config = dict(
    train_examples=36250,
    arch='unet',
    norm='batchnorm',
    block='basic',
    attention=True,
    targets='nearness',
    orthogonalizer='polar_express',
    adamw_lr_other_params=0.0012,
    ema_decay=0.995,
    lr_schedule='constant',
)
Rows from block 4, named by matrix and row number. Rows with one number belong to one channel. Each number is 500 + 40 x the weight over the matrix's rms, rounded and kept within 0 to 999. All counts start at 0. Numbers have three digits each.
# convs0: first 3x3 conv (model.enc.1.1.convs.0.weight, 128x128x3x3), inputs 77-87, a 3x3 kernel for each
# convs1: second 3x3 conv (model.enc.1.1.convs.1.weight, 128x128x3x3, transposed), outputs 77-87, a 3x3 kernel for each
convs0.57:454529555498515548628463530440492428483458526490478463523492457516456506556630553506489534493455448536571459475481475476461461442444433473482489549525451487460570505495611524532545512500519487441492441534458502514515553480535478463519469575541540467511520484477538444447510464545527476530470556521
convs0.58:475533544477486464561488545526510520474505465547511487534504555493493562519495472547477522507521539456441475504516475509529557505493483519573494518486562511532513518503499515573468476443482505460510520541474464510569474489482436436412497478430451503528447523568464494504588463516485472520524531502
convs0.59:481457540551472474522513435555480463500457507519524490448502567476527532454469519465460442551537450551503430566516460571547454459537431413446580495459508561481470552503428497579558536471522483493481511561476475491489523496479475493420465528488423482490539469554467506514447410531461488507480479474
convs0.60:507530500491589548530521542521439490603445485415555501593472533446417479580413513409471503488388546540562476452515500475537504533482457548497427523475519506429484496493471543545496467505469476493447496467552476515517470492518454522515475509497536503525517475500485463459479481423510570521488532539
convs0.61:560482501567526514512455508516443502482460537536491547560506453527484532483521430485532531483579505423471575498493453431547560461432526555450497499454523417456456450566528498498514438524491450403455484440554447500487508509443508395496491532449503497483541550457486524478499499567416497553466528512
convs0.62:465514545488512542497560491618465519521486493462438482507498498581502476545469491474499526531417540491495531512453451439463397518473467556552493383484517486511465520444491521517480486503454492424479558460499500505473501533504455473541459517592539516524449500478520482552534558533553503577519454519
convs0.63:466508505496515500522499474536455486470433444492483474516442564425459500470491610432496511517490444552623550461549405442440525592439497435440430526471564512477555539511559528396524573523491542492523508480442418421476504470594552472523470483495532491450504497500511523469451480475494520477539491517
convs0.64:560475480486481473470529489489482432460498393503582554471439533500477473499517483529481517521573474497483462515485513481516493434405545465458557473455475501532564420515530456469447494511454476526506478546534452527518561506491514505498458578551552513546542574511537523498498465504483472538540499482
convs0.65:496489445447454476433465492527460430414506467425515424471482447468489464526503530518511503477466504585387503501529548521566553450511535521533495494527421502567542533492492456532510481555486516568506498486535493502481579515462537483591499483453484503512493542522483529508481502494429452447579499523
convs0.66:539509472527535473494551559509460508470485446474463459527502411486523498498511477617534432461440484515439484529433393482453496517464447527448508465522498487493563483474542497495546474503482496485520538501565451510424515506489471512536474530470489503477525496441506461506512491504513496499462515462
convs0.67:521488564454516533524501395443507453460492419522418502456526431527455460497496505524458529434448495475513475426551461490530493533525459540473433458519429491490438465514443500458484517519499465454525512554453491466502516474526496540502467567547482549498537509438527546433528510490504546525530485478
convs0.68:518506478504503467487482511505500572565494410457479523507546458560521432515483483515489491452503499461519441452402454552552534448480461469493465513529460508510569478490526472491477519443516526409528493559484566525442576479540462582501482491588499427487564458480521475480500561457496493520461512559
convs0.69:410477462470526494516473437455490449554486438506541486561516486421469472467436542607460477472477469491480529551617529528522450579513531519502477460462469488506421483468493517499514504568498563527449516462452518466482489548422541509527490485492491514526549467475451550561567489571502519535546479500
convs0.70:505510436450492526544475478559458459582501531531504427483466488511547434543478462503535457433462551497519460477474463437503418407514526414473459456510534467569506509509471460535530485459475471480474428487488489553598472448558447471512465502502480518513450434471413503488508451479523480514479543556
convs0.71:510479551542422529509528535495475495504509466501452549533507447546513591470519527543563495593473508379532501516567497466555505467475534553465540540549420493550488494543512438514525495508521492404463531472555488506548540625489489460498547515467486447496466534475490500475466418518488453483422496457
convs0.72:460470523454516474509499486570486551486438542460465501538457451561542511505517460475413577510557439412536460524481475471514444548452467532450578581456417482519499511510549463562525539473482513482452459514530511535563502461534516500436527481466555474508495481565534428546495441529430470554489519534
convs0.73:479470502491437471507504567477506464478517516469468534462530493490537554463487432582470507489441478464453470410484430499520463533473547429423444453493459578525482453525567551452437510517536461450447488452467507527521441489506543460475517466518457476484527543457527436498531475476497512492509509460
convs0.74:554440488481487496533544511493547531532498518517465509509501570483543455502552576534396488495469533588509408539487443479446519377455476502452458555539483487501449451505526457475466498503541471479518425535515507498515435514506523498524494511480506461472481527530540554476518511474439514569531525519
convs0.75:478497477483532514470463487466567489474536515542451494490507499504517452504459542517537465472495521392455507426484463492528506437488467484511429561448523448597461498520458490444471508448437487515530525470479591474507472496545449525509493459470516508491524469533476524441498529498465495520507433516
convs0.76:454552401486527546524505493478447475492493520518500522441480468479557536586485488585521537467443499526442476504482559506479479490452469527478463514569479507545487460510596527511452552488457549501466436542467482459455434438553401519528515514466474531515512489430433483471452476511410499432569485476
convs0.77:474432487532428444476477512595586529568570497447502470446474501423480459436508438469493508518461457518520487553525483474499522486540457503516552473522522448507531458507495495560508518516452516506510583468376508511447483512522529484547570450514455444478506469570498493550501571493515538561534481502
convs0.78:458513530467511511551535502521448423502463462538489483489537441428451494480485550522464461460473354498522588510474510503526524481520544475483451518464452512489612440499540454423499473432506443508468515534460443502518591492411544496480505490460551483505521501513535501530460466488487528454493507500
convs0.79:494502468477433489512466494473486553513544494464473482477465543537508502512451598477478447492431517441486499495424521471444457514526506525506535458517507491452496491469473468513543484624430531513534486442466446437506536531496547517456473536464472509445382447526514519460528518500511485471471446459
convs0.80:436489522523465461466474509520508503524558494467519480506538485568567467460459507594508473533530424488506572485466478432577500516469567447538522484490473479480481514486547537394524556508541469464471566495531448504538474490503484513515459543498495508462615498428532465459461497496485550527470496489
convs0.81:505475484529470486479467531531525495484515461424414457470538493557517524588511534449475592449493483481443543501497545419484499498515463429446490546511518513561478493530494457493550490476563518551490483552519479447453477475518500530439536452391436511471495485535499511542557532516490521443510484478
convs0.82:520465449499543469459486448473465462474515474509500522502498548531446456425453500490440531494474503531429419513443471464444495490465420452443514483512504482498484524483421466456497510473445554491505498469507505482514510512430463516446509541500440483495547466505485517425428468522506491486529523485
convs0.83:526501438484472501492467504423502435564469502494466472502542522552522446475530495431536520486587475470451559514434475494500468551490503508451526461541533494551470497490495505475457518506501438536535388467526500518482503446495469499436459474524485468583440413436493480495466481600469433452494490495
convs0.84:375529472469483525501497436461516520552550627520498524523467462611475451514509523536468446549454509517484447466479545482448474554527505494501474494470537504464444547482479523530478471559540464481585525487542545478459528479493504482446453471558501502524464458532564470464478481532525531507546508504
convs0.85:501458412421465539525532551467473423482505534501518587482532461444461512500535453466496443496483553535529418444453494423501503524533538492483451590489525496512512480517453529520484531457451428496499445551522483515489508440514459470456469476466466452465467515425529539441501430443500432466521496524
convs0.86:516523468519490427421523498525543519498522469480518524495449526438540522495464492441445570551519474559528452477503469493531469565460519466511464485429514500495526476444516528563446550497464454443547427553511535493493619424439476557474506576461488544504491493471487534463577512483446451541490541487
convs0.87:516492485496511489488482498486484457474509517511487443553432503454573549522464486489501563501521501543516440541482511493460575478501449427490541510598424522464488488463457581503517465462518457562492492408377534597504524567549519484482593536495572444435504413458462419419491507511496538534552511519
convs0.88:481540501482510477480499508463437480480476495476494517396469480443511587492484529516589547490522560439447489525566553519460489506455502536561476488348554498532535483557466555437575409577497522468464415498451441514517497488496457533419420472469512533470530500438482496539488512497572514521508511515
convs0.89:470476507605512442475504584539581493468462471487499526539481511506517478555563529505435443528532427510472510477470430484534547483425530503496548463467542491510490521543498502558548513542517525540464514527464464521474504507521482531515500487457506487527509446513497542466491511569482455520536539454
convs0.90:521491453504472513501474472510503548522455542481523458488495509484507452507537514570509517453513474420397426444477501439472567520489420511453527478493565501495519528506473506514520476535579524432469504512469493485557550464471498553465469558564535477503440522436478510484528502542492481457477533486
convs0.91:443484514517414581495513483488530467462519462487501421514478477462475427527480472442445413497528538444470556461516412436505455473515516476424519489503519457435576540519480561502455456389592573553486500508497420461526457483481510537452531547575479481478504530405529504474491477445464477544514468504
convs0.92:560458503432528481440467537530516507546489442557555479512489447561535526550555437451485525437478497476478458446487532406436527538478506457420469513474472534502471510515555489508505509479521489510490547452545482499507476508529483429495532494532520507523524461413517457585494504418468518488555568481
convs0.93:563449563534508454550518484455443577506483477466452522474486504517435518535460497546496539504523532499410463525539477446451543479504487507474498492516531462506481500508418563467443476533515537449487441510486458523515431476547427482505448533518522585496522494567471528520504490514491510484457508525
convs0.94:419436502471527494474530541590542547525510458542516532584495461527508508485499500448434446414457444485500486490449489441452437453495541560488477479488448434512392487465464540497481517499515446504460448493470518458459540497472529453494526503555485538490476536547511504471509495559502438479518544493
convs0.95:506535505479478515511486510490481454482517507444534535550524497479502433520487418535553461504541538439518522447474521495514532525521495480499530481512479508476573541485504550567458465540480589463522396496488483543543586476487517421435480505478520536429524534480498539524456553552485520482531498502
convs0.96:506515496451531466500519507548497516435476399499500477444478537502432529521546505535459415504544494428539648446436445481503461436431459520444502524446443494500487495513508497514462458493552584518520493465421529550450536563465494469479485530565494472439481481505469501535447461454495481478435526536
convs0.97:457489543442526485522536467472440527476489509509543557563460462491543479412544469491520512459503459465507504448539490486449521502449445540421506502500440474479481522480521538456519551445561492516490510525531536432494417563539426510573502522545477511535465405473490434416526507551522492500452471519
convs0.98:436494494534503370464504483442476478477514540573493473476508483480475450521516535484451469554474471531500409533479440466478529437470541563530579453512531535438527484483525498519519543506477507552575449496557502433533534431515488470554519475526511516540509496438496485438447442489487470481574464495
convs0.99:518533479485514502565525487435487450492516494504502532514495539484455452512464489540464596476506488471526467518494509508477477439487577448424530443515548505494423495521502501503522444541492526525485545519539553559494441485586407530533518588463454465499477480487504490521470555432455513496471486555
convs0.100:503511569432557517493567481543486502553465505567521504536507485456476470426573520556476536456511516408509486468511478525480481537514519507475512459537465533546503511504559522459544508522493506570469430534554547525482493506483496464521463530537489466509485488436529511480441484557478491472523493511
convs0.101:488534469501524462529473467480464435458496465539434537536506589443499458473495433425413487500525502482509542452482430526495481529478453493520550488425449509485487445497511488476519532495498485423472548479500508489470519410417484532460483610508491579445494508424497526416508536481530483532509532517
convs0.102:485520468481506557498515528508460490429554567458533410461586549476465508569477489395479534481435453535392487482546463497449468450511474483469426459455497441436502542490469507506458503426514522483456486567450456516448491498507446510475499510507445530502466509466515518462467470486494456471519422482
convs0.103:504530465482519480477496570520517560481424435524508533478509462458502490437493551533537593517473482443486524474545470490535483489515459442500460546521542476404466525479486524462467496496472511466556469466496566525536489562501485418407481517457472526556535481484519483491516520518542517585467505495
convs0.104:419493505505507537503561524505521477532537465467434520513462420462493461493500452501501516503512513460479485534470499504512460536541463497490537489396440480478477443508480533459498518449484431578490412417443529487480496533475489560534479466522463509506447475513504462417501484542542540511491531521
convs0.105:514493473471501565537527534464458528448495584443491559504447471505517555496564460444579478480523466534436534469523474457470506561495464470485539544458490510471484481463523453501536436491524501403510431446469467517478541533450494509510422489499500460547500480519542552493522537456446564521548515491
convs0.106:509462543445505580517524498537519482503520502458528517477387438471535503479568472531418550463382463508556449503450481511464471485433466550482434403492500437512495538505518581513451552557509519518496494484598488479509496410442445469545501541510471495474454513494527460508564595547523503475458507533
convs0.107:514476473520456485526404520521550525467515497549527440470532483524536551516462568448507569479534487425483553551470532519488461446540500523440502530468539537464558467534486506490499517547507508487503511516520522498579452479454503456481510524452593505425519516477491484424555489510553500552509474463
convs0.108:477514474463519506494527557458503484491507513543481575497523513506526430568463474473507492472529501407479479565468476480457552510491509486458436514564528446432501477507528460550497541435503503451556534525552516469461523523525506500522467463486556517510519493518593555498540480487509533524500525478
convs0.109:497508516555465521517524509493541470484482481456489454533524565516501552474458441534561475496530466572437486527489519500517495483470481494453460440516517454511565538521502472509487524467437493435521479452545446459589505445428454511406572525480535447545529513540509477472478486496556506573512470450
convs0.110:499511561509505454521457565511541537550479565449434485495459474545480531497486473509530478452547425426567441554545499635560566475492495468482528537475482460473433412505407482490511510492461494501568531464493441487474601496460420441505468527475507544502508529492526429469427511476480494468523477465
convs0.111:480485512503511441528482478480463461525503435524487419460452514553534555459454440474521512525553508498508548500514504575473456525522512516494512522494546493503495537509468486485477452487534360430497499545486525517480517494536508485436484390465492521463432521555561503496496581517560543552591503524
convs0.112:455425525527510537580541420430522521454453453491525541453477525444562501536499478497518465464533479534445524466512562566504421486461434589422488522511533549513519482515574524508493580509454534494474542454507480535531482481453541480487515472514513543515535554453517550506483512423430485490548543560
convs0.113:507496497460492483488490518521494475521527566489528605433458570496482400455532447495464529525507470447467530531532533561495489530509411570518493505517508488411568494468463469473523499485473497503431536454530460523508511496460521471549502463497531530523512460464513517533527561520457547483476442492
convs0.114:560486424448544529455465512556496487486513530473517463407575532459487436510453463454488544521525471516434509558460490501486426464473490558518496478551496573439450457472513483506548508512520530464473533511496501468485462500411483552509510442531502506445528544482489513454561503481520501524579550480
convs0.115:520540498494529588509433472443447439498520467488492533532490394496532550525444452508532552468513480539506511551552470457534486524534518508451497412490515567508507526535496502491476538552474456476502522539424528496483508486488529473501548565521451486467428521556543482491497437446490483444505513525
convs0.116:547440470466491461541543549487491527528474528502520532478553414491446503498537485517451539471547549516492525497470520405504475471555417483520454474439495561524602546563510514533419488472431468526595449518586466491524508529458438491583538474565483495547519534476465482426521496514539437465549500539
convs0.117:471500463482435548570456481484532525514485576494520472468574504513576548515552479448465433461419480488521577487541511492496484462453564467496521498437449479450493479512503518436552483561549467549511455510583522587568460531462439510493481578501472549491575489517543524519559520480561608495513490512
convs0.118:539456454535451456540540509486455454462487428464489494478477475518469519472514515456518509416437492524527387538528493507542506546557478505527561493480450546524493512476485526444468526545499490474501532486445461478486491447558511508484516490454596502521458474538452465428524522526507476510526492557
convs0.119:465529503481556451517484489459426622458470578491482526476509426554439476563469451459486396531412495482525524500578525495486490552531509428566523505453498545499443564502500482529466440494550481438560457443514501538493469547455499461584448450556523472556442553486518471428479487555499438503534509540
convs0.120:559470446487493567494459520459479429462461497488520565511522649556520507565551476505545600461492435502516412485472468429500542498461449533506502458450486497480481521533534505550418533508511498597501506487501520508433423487536519511500523520484504521515446541551479448538477548510490520516518465550
convs0.121:501444488558512491487492479441461492478474553476470559466511469416473482556466481498585494512541472460508447512438454554460472499449525494575507525468474541469419542524513490547521483560481467479486461467502433531540533493514452514471508482479579473504466526537537465511485581515498536550514534473
convs0.122:501506448475497450471506486518542476511435451536501522535501466506482516501517480539468450535399424448434351497491529455526468500501514539547521495456511499482432564545563510467566508495514517434446524533507486451506499478557471533431423462522534491469438449454508472501463541604516486582506428500
convs1.57:489483436456517498462471506441509528412432524553471459513474490453478513527511494554470491391506544456504449493526489569541542549507491488449531425502536533487565550441483528488516514504543547555522491616545537475503524467519541549494535513552522481401545525461451556500589514457462437476547508464
convs1.58:539461516524467570464503539481453518455512486478492493469554558496513484438557519598465475467436458512560410498535497464521448540508486487440501501490506488456540472463468473496506511489529430494525472483551525484584571529491501488533441453527512478506463485504507427519527465469493488485511523464
convs1.59:476487503511513503455508512434515520579581471521538562405480510470487562504556462457459469558478525527492433456541528492449502538422419448513513542499534562531446490485450444453490529459479481495545520445470457536509452471548519538547483510491454547542425514508553426542467526497455561451589467517
convs1.60:545470509523442471492514509489472493477488508480486523496471525579554571519517461490482501515503527504531497511475454517476538543546546426515502562490468439547453439459485488479485560537560541540547498511556538545450467453532535483474535470525533454449484466517460459507519466507453494486446492433
convs1.61:536463541526473508510497491509506547491512497593519491425505529519507479517461497546532518474426435436522522497483517506459503491570460486490543467505441491510476449455550479477535489490461541501489502466515562457549592511453484470561424417517448529508469525489522469521480547547491476496398417444
convs1.62:528477484430471457533497444525550510471496536515513511467500485486451483401597511470511468527463505545459531519484546549516488438523444438522481543505462541548446531484533468508508494492574457502471490521475474563598505484509527510566566494466509526471519579430518529497439469479515501502436456469
convs1.63:527494407564471516516472496539452505484483487499488489540515542451497524475570507503413508429490532500571544487529463539529494553538582513514500551475527464435537482464488510494455462450470497536562589544472466606473550510507558499428486489505494472540565495546568430541548445549479495437557507496
convs1.64:466476545532457529551497442555513520474499504510434526449496575482473520549445442481483539485482554502455489551563462570558496479473507524476465527516492472519561568468547580563498553548540428450526573451477463464461557469483469531514558388490487533447477424480457491494474442501546497474454443537
convs1.65:495536546504459471588486563585541518488566475526460507543508580538501517572594450566516456451474444465543437517469553506502469496397457539507485498497489466477512570507539558473529488462492454515594523522496536495483560527472455432503449458471473543476478491450467514497485514480526598543482508431
convs1.66:523480483565475480516471524537504502459466502532473464486502512454453536493486557560535430522513566455536491445544530502430490479547405455468448525521543410508461507529488542514493504492553532538465452485474597516566468531511586449599424541452513511543519507508573562542475504524469530526458449418
convs1.67:487453531591494451505530480484424501492554509488520485463474471505461507557444495513487453486514468488471462507474477537521519557442560446494497497571487555524566433498511515490504515520569517512451499491497534481522496529483502602537500483482493522485491568487500473485511499491471521560515482542
convs1.68:586513517501499542532518564464535470570527492493511514485462407544498510551493503525486382541488573519511455523487436465506523487501489536465469520444451516461479463522449481448532523532487512545483491456530506487498464470501479395478518478470447539549494578469497435493545516533482485497456536493
convs1.69:469465529496523459508633504533498497450468465534522470463492468476475493545490547497478493522482511548483485451394473587547480575430489509450490508469547518537602461513489491509460490447537529485451496518515609435482514510523473487500476518539523498488525513498506435429497572487477522460482451490
convs1.70:459493492478573506482506507517535494492493504474471394561486553474525570528543622505511490435451558522512436514518465584592559517568488571550491546514529529538526461492511504497513468480576475531545499568500496443514500555557430496468475506455517427523510512595430504512469509485502541499480525489
convs1.71:515457479549476493477562471560485475534573575526486494556557520466439477525478509458514536477487505492491508422523451483464521479510474463525486533525573400458495530504442575541500563501531465422490443575516525476552452423521575483483511481456513503481465516540445475451530577516597490405544462497
convs1.72:407496529553513471518449482487538535518484493488532552520521539465483447436532512439477548415484478479532503416457499467432490553501476504451488504542439582489451485455477437515471507476421483459503560491499531515435531437583493583486469507568521558456499492489528440507509477483493485499482488464
convs1.73:521577499497508516528485517562533527582422431520395470399505549417506569508438519509502499594519465450485500475497513578571456497533479538494511497560534542581519501484522577529585500534482560538511481514582524467470535561478468520539565553461521457500471521517564500427480494525534438518517562486
convs1.74:484482487570484483410546440494483493507446510457459551469506532503465493462542465494566439536531500594474505551512503529452488544503471520509495550567485538481550435500480444529520537451486470452450516452510588496529536467437526594487550428501547435550494507425542513488433499489596582495529505524
convs1.75:509492496483507474547482475506505546531454464539524479480513459555489457511515514522474504568561553482487532478461588451472439530474468537551547485453458510531546510566530549475492485561479511442513479448529445492516507512481498537545488542434540503478489520424567441530500531466515476451463541523
convs1.76:424492506463512503498406522468430478530527439441516525609489530553458448456551539472551501448564468441611496547458476459512552560504572436514478578560548500491529402481469524518395494514477473458538411520495505394475418532470532553512632499526479476504531471607412515578454492561490467513539476553
convs1.77:489521504523590470498506493455459476464482521410484481508560491448474457529508552473503543541486449464534516529494521507489520545474452484510551545431452440477474489490532516507463534532492473531520502457522494576561470525413519476519430429499472450522463480520471460505548529488579455517524550489
convs1.78:545455446490488465540481422509548510477513524526533509548406525535529436415536528525484448488428484620485559487491470550537537446498548501460520496483482523456490554492457523507522494470506519546483560567506565453523491534485470512485487474420455523453533546525462509481487499486536571538500436517
convs1.79:548512435454497464512574545533504523484490521471466477471506525494504461538529531474551496542516502545522475457576545527561504498519492474460469470484463545546505454511445490471410571431449523520548518505541485456549493458496484508518533458506476516556491532478511495478504520505459506550506461514
convs1.80:541468507471558499548481548506540503527515583527437472498520562510489535503520532537543573498457504447491502565511503512469474567504522485491427477532499484537501512469483492493498476543483535437458453512531512548505552476554445464505456467483535520495512432539486530572480480512524532491519498517
convs1.81:534547562529518454499558515467513520480528481463460540444463485505490438516468475485545461554488484459558500451513534502470535492457458480524490471463523463495540505453507485529461516472512478436513469489554464448490492501457521529475469419493516487537571526567497474504520483560457485518484475493
convs1.82:512467461489508524500534527468425420491448550470507500491502562452469510530482535512470467536509446492500491518590517507529518477495466522484462512504526448484500521521580536532500495550550477511458581496516446447509526487557551430405505481490502538550540435531631456512485533540479525503490455494
convs1.83:573494512506513419588504535546476456525572571518507517446531510522477481533554538499452484520517492487553557472538451435503454542485484454457509549557484461539502459492481530517508497479439453544438518541606426533505456489517439573545530479533466484541573549459461507523542491459482496504536520437
convs1.84:513533533489511497511492523523497532533416443515479441488439513521456508411505522550511591505524522502486528495516555562499535434551497457538527449518476505512473508521472519518483469458472419521513496467480563554498412449487507476476519527572481472462542498480536439492462458521477480537535549454
convs1.85:507503515572475512495487468450484607516513479510476449417428603501510456504491530439473490488534449510474517474479496533505528540579484513505507487430509531529552480449503466475479566466503464571468542476439437418503505513498483506532452566510486470469505462495512496534532471515406488571493483498
convs1.86:457512452468527478471437497462539521557436492451517601456492420523492532466519523544537446468476457434430466429495425485508506484467555500490497556470493493468504463527431559517466499468470492454599520450534505547527558486558575497514504456480504541462443508493488490458494514417515546485527495547
convs1.87:485529578481472512488491548407546487576563487470501530526480476497444452552503510523516499490463488561531456499506504530518455553505487535477514503483559575446567506471519529517501477532470440544459492404533505513465496577556493563480419489462488482525473512542431488479578500548536505483494506500
convs1.88:534499479476535518486558495469485515531518470471541514472462504515455452505540575483496523480548448489408440537477584493430548554461453537548577507444459500473457475524527547550450473423466490537498461484530473453465520536458498472581541460450550549498547563550565544557462498490492534497561466471
convs1.89:569456522583494483543488511559520485442443437498529458435465405474472494548483511455504563506591439415441494565479549515470456523482467483505504455482476522537524479546538514508558457506461443553548515392474509454409534564491444494512497472563482519524484525506447490543489467541513408449491486495
convs1.90:471495502569440498528491452522511494459528558485502536501513510515511488505505496573530498511522480471504570502465574547489520545483462535389480483457393527538446405475435465500481400483488519427536510582497594437493506505458433475515518427501506575481478492517476463456458503519531551594504478489
convs1.91:510543502475551502450513469547519505552490449554489458428500543563478479590542476566534450466478503531529514494550481494513498559482485602557522496494431466522556558540461544515564513494531539517492556527610458451531501484503523523487573433543461400454577527468486511499516508461520509421534459492
convs1.92:497502548534486500461475499475445535505460425422508489511493424465533484489486504471470509515508483518478524549461508510503417534473470518466537459508479539428563534573490512519511444445518477480504525486448462440583502493499531527525533396463575524503455500481509513461484514511533541512497489448
convs1.93:496525448494491567530409519540444511445533530489408562393500481543523504500493522470466528545441453435541480465527564523509518533477547485570530474481448519561475418472446525492410521444512566514485517537461514501485459548529477540552482564454473526503455439497428499498472506531486434553447396495
convs1.94:527515530495472506534529572473485461500542527485481448517521503486541456410426487556574506521547541469492503524500549480517505583513463521526522476465502458580522466541535485572513478493535510477560485464438454504542459494443471500474467494519486477472491465450477533437518506466537555524411524479
convs1.95:493420485533514501494537464514508448469496503531447526509462557463493538451568472462489499496589575494522454441484516513504507484507437477488510462515557486430455501419474491440478468490503505480468520482541519507539545547544560561538578494515456487460531563436529527454524502499494498519502548450
convs1.96:498453459530539498496523524524519509547566562504493426510477537431433490573504499462386458443521560493448517574474537556526492508574584512532534469501488463502493477461468475507546525615531479554526452458479522523445440515538565557504451525540544448452507474613520443477543537453535481482504504524
convs1.97:478543519498519393517501522508464481523498462529516509479492497502473505556537520475508557491503549536459554519485515466542522546502481482518551468502527507535577518488539467550451494518544509524547477488483435533456476498480517458523457501540487546476548554574487452478566489484543519503496490532
convs1.98:462508574555518463528504497485445477506559405534522566472463415526522410564471547481547500492552546451421602561593556506525433477503560515472435551498505460502554502542505483500502493503533479481516560460475477527458508450423530500444541489541500480504485464562521440471530484545521476470474521530
convs1.99:501503482562531506473490499426493515501467519543539539473434501473455498486497578503474518466510542441481426515553546501631517439492479470504487552544570620572546482462434494482446450492539467538470472505522488509487557457546385474501519510479545552441543484476529496529589450490552471501500482483
convs1.100:458531395475524534429511503427477582401583498571492462438482493507449497443494564472560471551518367477552446508479502487547474492502421500541472555499486479422452496482506451451466481478555456513497514433458498498438536457488496424486403476497462517479514503473560480443461537506458475514469417487
convs1.101:549514546487549550472521461528487538521489406480496445497447452493518522523543541483522444511467528420523474445495472417457501494485467521427451535509532558480517507499438543537572454481584499483539541499510502480535626549467508510537482491457540468490506475494498527492533516513494499519558452460
convs1.102:483476520467478454579489504514572468451498496557577460532468514536483509499455481554493523508502551519503493539428497482529509506458573456499553459497522509518508506568518551503513440455489596433567486505493517494500532456465560532516474566479487498553545530498503528505488479521468538577513464473
convs1.103:434511515460465549524578501448538467478560494454485482532542523434488484515510471531551441602488438471466504479514525525470509485457504539536480533574562436454432488479541491487481488492488499426450517465536513492533483502544509553530518493481534525477442472475499473490438548497495515539535477531
convs1.104:499441489528442453587512553469529542534553558471514445503470521494482514538473560536476544470492497457484455462511577497479492531499458504587534542462547465506476462498521503471566537494533496469523495483489556480516544464434532501428463502506423478527526508503550511505488472495460462416532485449
convs1.105:514452472478358585549476532542497526494522509449547468500485542472595422503512506496447500461504489518498482466518543578501510490495535474473497481459502455536457479497526500492546455469496423484530525551545492512512509480459536454457518497503478478442466459488452529459501497489508489527522489462
convs1.106:508519502503486494477519532511505526487483535441485508491544508546590529525461472433558501440492532487477509489527516502500476561520564490488497586568469553501536486497563491549434455501533452561517551523478423510512457462503521497494544475482474481485525472498514434504470518493516507424483512469
convs1.107:457412479581506532404498455458488464501500432589418552545537546524446400537502446588530497500512505530460490483478516517517521485516457518522534501538488510452484476475475436474501558426484428531519493542445519540460498541523536483567492514485446501469581482522476511474493553438474519476536471542
convs1.108:504500567519478493506467517472428487477413499531503406454427545444484518495526443570519461535466504491539521464493573536522509448509458502525539467535482561506510481490490541498458552505532522486479490455468485540525578494495471535544515520522530495454506514489488457564492518519540513497520522522
convs1.109:559506461477471505479479518517475510523505562471415526489492490523475557497576464478466442551524470422560441553484444437485492533487502442527439548491454590419483463461446500483419445565484452444499491511603477426448526467527468569530446576498495513551492502528488532507537523504463532437584603500
convs1.110:455490539543459502514502497451447522510449519469507564503465559466526515535510503563463547525555501458506501544502465391491519515512489529554481474578554487510475466518533475472521509564488482522519537516493548436555566512498560596540489559495483542536537472503433490491527417487500447514451482499
convs1.111:470534459571542565530472483524506541449495437429505508455513491491544514529440481520605493407485447508443441498530485509472474555543450472437551464553457464424539525491436509532481559467551475485469470488491485512552492468447551511512398528468533428482418472526480546526498503477508470427413433450
convs1.112:530472466542543493477519512477503532509550535529492487501460511435452481499542472539498503513446585522544451496505464486490431597581493454547478451535446491485502486455501500474483472499505511539459535560492488448490501487485507493489531507521508510525444496518465478571517516496467518559452517464
convs1.113:536524518545464589546471513539544557469544413499520490483462439483518507513497505437521443435467487523518480514458480498477449554535453472436488469449461448525447498464462498475447499530477492519518536534443547534510490488531469506607395498538555569500514474552499491519501518573431522548469477478
convs1.114:459515525508499513578573566496487453514501427530480574479569568527501510493526483512509486495515441516492467522485564434530490525474450467488495494494434455490454532493520484551538531464471469518585470518457538536462476483489508489456555521486530536446554561453530531400564541504471475482512544591
convs1.115:449526519509488467449482492544522493522483420574534466509491443524518483562568466512463451549495402504440459535533489514549475494499451466465488497469489495544549549410421524457489510425508467437528489441473504424519458526463475438480537497502481534506494459483459541504602523517532548479519442507
convs1.116:479498486465487488603542563469497502503438519447494492522478465560538512527546598557488461499502495530572552539470592597495534557517553522530541512463459517540504482414462541570567512492507531480392520537500522465509462488437505511553544529477457444500547461515446431583563545514486478548513443493
convs1.117:550512536497490506503446546488501516519444548496516500502492516506490530431537508501520518506481544453527540484592514485547502516589552547449533558544581451519476448559420471504536533475466516413487439436539477535501536455466480530530497497510506507479464455519439457507432459554520599515525464428
convs1.118:489523518456473544515512474487449433537500518462498495513488409497499512496509510468562519544558474500557483439423498534484536522481546430520352500465433462485554567531569519496513498539487547571605480494491504538534526519503588558566446536516592483524513486513474460481524459514566529454560480490
convs1.119:544564498491515467487468521412549585483502577482573479538438470458468492438489518516574432549482443491552504485507472472501471545513450496490479503494471478560484469462448497497441480490459464524468457478554523464501549464454510445574554545579492578519518450473472425568457520554524525527463486522
convs1.120:442511504502518449523522487506466530506506465516427424474494496432507426526546464462511445534497485474511475491505522526541551446493503477502431581482545496493541560532471479533516503490459408445480493506473467495538433490566465518489526517508455547546528490472419438494548568532519509458541481465
convs1.121:523527534507497406511477501420528553522492486506438448561480488472493467387478581531541469567451433547466502480555552453511540526483462533454527507500469505484484496522479466465475493532422506475532528473563497561611532546499547497504422459493526530560449492484472461500509501518505528490450471478
convs1.122:456465450458520535499541556527437510522438514550446450446432453545434505525492501474478533494492557501460561467544474507522507477438524479607533472516517461518454491490518501466497437411455481528439550499547507491502450492553537535495545580443560477576520502537506510580503545520484472461496478499